{"win_length": 400, "stem": "single", "bidirectional": true, "adamw_lr_other_params": 0.0014, "sam_rho": 0.05}
Rows from block 2 of a small multi-label audio tagger, named by matrix and row number. Each number is 128 + 24 x the weight over its row's rms, rounded and kept within 0 to 255. All counts start at 0. Numbers have three digits each. After the name is the row's rms in percent of the matrix's.
After each channel's rows are labels from the 100 clips, of 14976, where the channel reaches its highest value: "top examples" is what is common among them; "loudest band" is the band of the loudest frequency at the time of the peak. Only what is clearly more common there than usual is listed. The data: strings of digits, spoken by a formant synthesiser in many voices.
# conv: width-3 conv, stride 2 (model.blocks.2.conv.weight, 144x112x3, each kernel summed), inputs 0-111

conv.68 096:108163099152147130100115107123141117148127125184129139100112126094164094113133153123085112131099152114126123103139126114123118152115182112115120144155165083110175143148142128105126159107124119128096121145110085137127158096165134168116111160187152106130094114124119097128133179134122129178119127086157119103142122135137102094174165136118
top examples: "eight"; first digit: eight; clipping
loudest band: 4000 to 8000 Hz

conv.79 094:087146144137151112129119137091106145145098128155104118156091142149119081116128162108102148154108112128186132123123122110103116127176155138146137129151163133121136133155079128159124132126151131126090140128187117105115154107138121095148189139119158088104132113147109147107135101153155097072138119115173149090152120170138134155127156105118
top examples: "eight"; clipping; first digit: eight
loudest band: 4000 to 8000 Hz

conv.22 100:142136141140119110136153121131112171135131135132126118084152131160109121129091165142094118152158138128165167109144122111140084169150158077113103133130153140139170110153145151106132125146175110142116125148129144112106136110147139162151097124173124105055154183126119094118136076114146107099147117127155103131073121123155139129098098124145
top examples: "six"; clipping; thin (high-pass); last digit: six
loudest band: 4000 to 8000 Hz

conv.33 108:136158108120143155176139141122148122163112107089148110128097161117107127149104097114127094121140137088123175159090097142140104161112124164138151106097148133141137117129156118157110108150141087114117144111142125156121145166145096131133128126126135123124211095157124128163102122145164134117166164158083134130141125111145126099121164188146
top examples: "six"; last digit: six; thin (high-pass); first digit: six
loudest band: 4000 to 8000 Hz

conv.44 102:128132116096126156069143116144116112119083104106144188100135114112164141081122156128132118131133110155185122082083120152147098141155158125132109182141099121142142129117161134135087115131158093125124128112102114138127102133106097104123151096093149095152153144097143124155137150115128126173115098170139098175118166118124133132113119127109
top examples: "eight"; number of digits: 5; first digit: eight
loudest band: 4000 to 8000 Hz

conv.91 098:128092110143162115102100148125131135086091123121134134113150107112119096138180137136172102113148087123131154130160114143153122138149130079134090106090126094109149121084101105165106117101125130152131111181100138118114116185099114108147124108163090185072112111121120123108105111112153125142102138135157127133137150144124090120155118106149
top examples: "two"; clipping; last digit: two
loudest band: 4000 to 8000 Hz

conv.82 094:110117126103127131125104154101143113108152132105157120090127111114129138108133170141137128151151147073102144125114141109068133158118095097121102134150106100157158152102099141115137107127104106083134133122126150127114114085125128117114139168091051133104103049093156120138119100095123108119129164122114123121104156145090138105115099110115
top examples: "eight"; clipping; thin (high-pass); first digit: eight
loudest band: 4000 to 8000 Hz

conv.64 112:152105144136124131110154131094088150117089118131115137117098138127102075138148159118143131078090144143133123071104145152103125092080078155125154169128131145123158107106163126097139137107138093130098132118125117117112133123142129115133170093088116148099121109117112150150130139158124137158156077106125102141166149072102123119119092156101
top examples: "two"; thin (high-pass); first digit: two
loudest band: 4000 to 8000 Hz

conv.137 110:158060098117144107130169145110107162113144114114150131158121110150128146091137140124122119156136094148154124087139168115105154125156106092099144148128102092111140120106175119110129109132100132071090131077133138111138107096172152127146095140138089141118136121110093077127114091139132148119122155094080089116126115146117139106114118131112
top examples: "five"; number of digits: 5; clipping
loudest band: 4000 to 8000 Hz

conv.102 097:127145104134119121122135134080143140121114134134167120182120149110122116102141128151069132108155121117139149093114112105099165102171099144109143140123140139137152141130085153130154130135199121094108114133117149117135126133117096147114076171116156145141121194118133160088113098131168127149151149159160115168156124138118137120093090123156
top examples: thin (high-pass); mains hum; clipping
loudest band: 4000 to 8000 Hz

conv.29 101:082134104133145135169193119111111140150114094175114120126141113142112138158132130129136131118160171175156117141104110090178126147112143162117154133125119145143129165104138175075106124160150156133136122126135128113122104134156098129112138121099181090122156164164120125129092074130151126133115135104167109117094106148142169139142116132123
top examples: "eight"; mains hum
loudest band: 4000 to 8000 Hz

conv.83 109:122147166123112149107139139144157139091133147139122144139157126140130132171082181094165131163165130140162118155101086140176108114132146176148102114096136121098143115119139149120140101123102132121154136102100172111144154098107126108133110136117099114136162140114146120093096105158127116149073107165125127116167149097124176150147143088106
top examples: mains hum; "six"; last digit: six
loudest band: 4000 to 8000 Hz

conv.81 086:124143134138111120109194120150108149121137105135148116107217124081127104128137131149160155106135108115134081112125134085170132139111145128137090069128138131143132127145164139147116152109140125081100126122134150103124108126148105124097104146133085093169175132146124093122128141130153142179100146101130128101119153135107153155128119165132
top examples: "two"; "eight"; last digit: two
loudest band: 4000 to 8000 Hz

conv.98 111:161157095112139116121143139138114143125134081115190159126145167089145177129094174119117146099129126160156137118126145151175155150100107148126159120100143130146120159153135135129103107136146100148130171134150126150115146142157118144144101134126136158157130103130127075196144092116106123101093121124093144126106134144136159138186116129101
top examples: white noise; thin (high-pass)
loudest band: 4000 to 8000 Hz

conv.138 109:138110173144110100145096092136104149108114096126107136135140159105159096157107147138093151129164165131090118122122138114179156114173125131138152128071115127093098115166125125104111112131150156114148143143129145103104144109113114118119127134068155126112112152131132126162107119136174174080157113127092101137088125144112117155115180120101
top examples: "two"; mains hum
loudest band: 4000 to 8000 Hz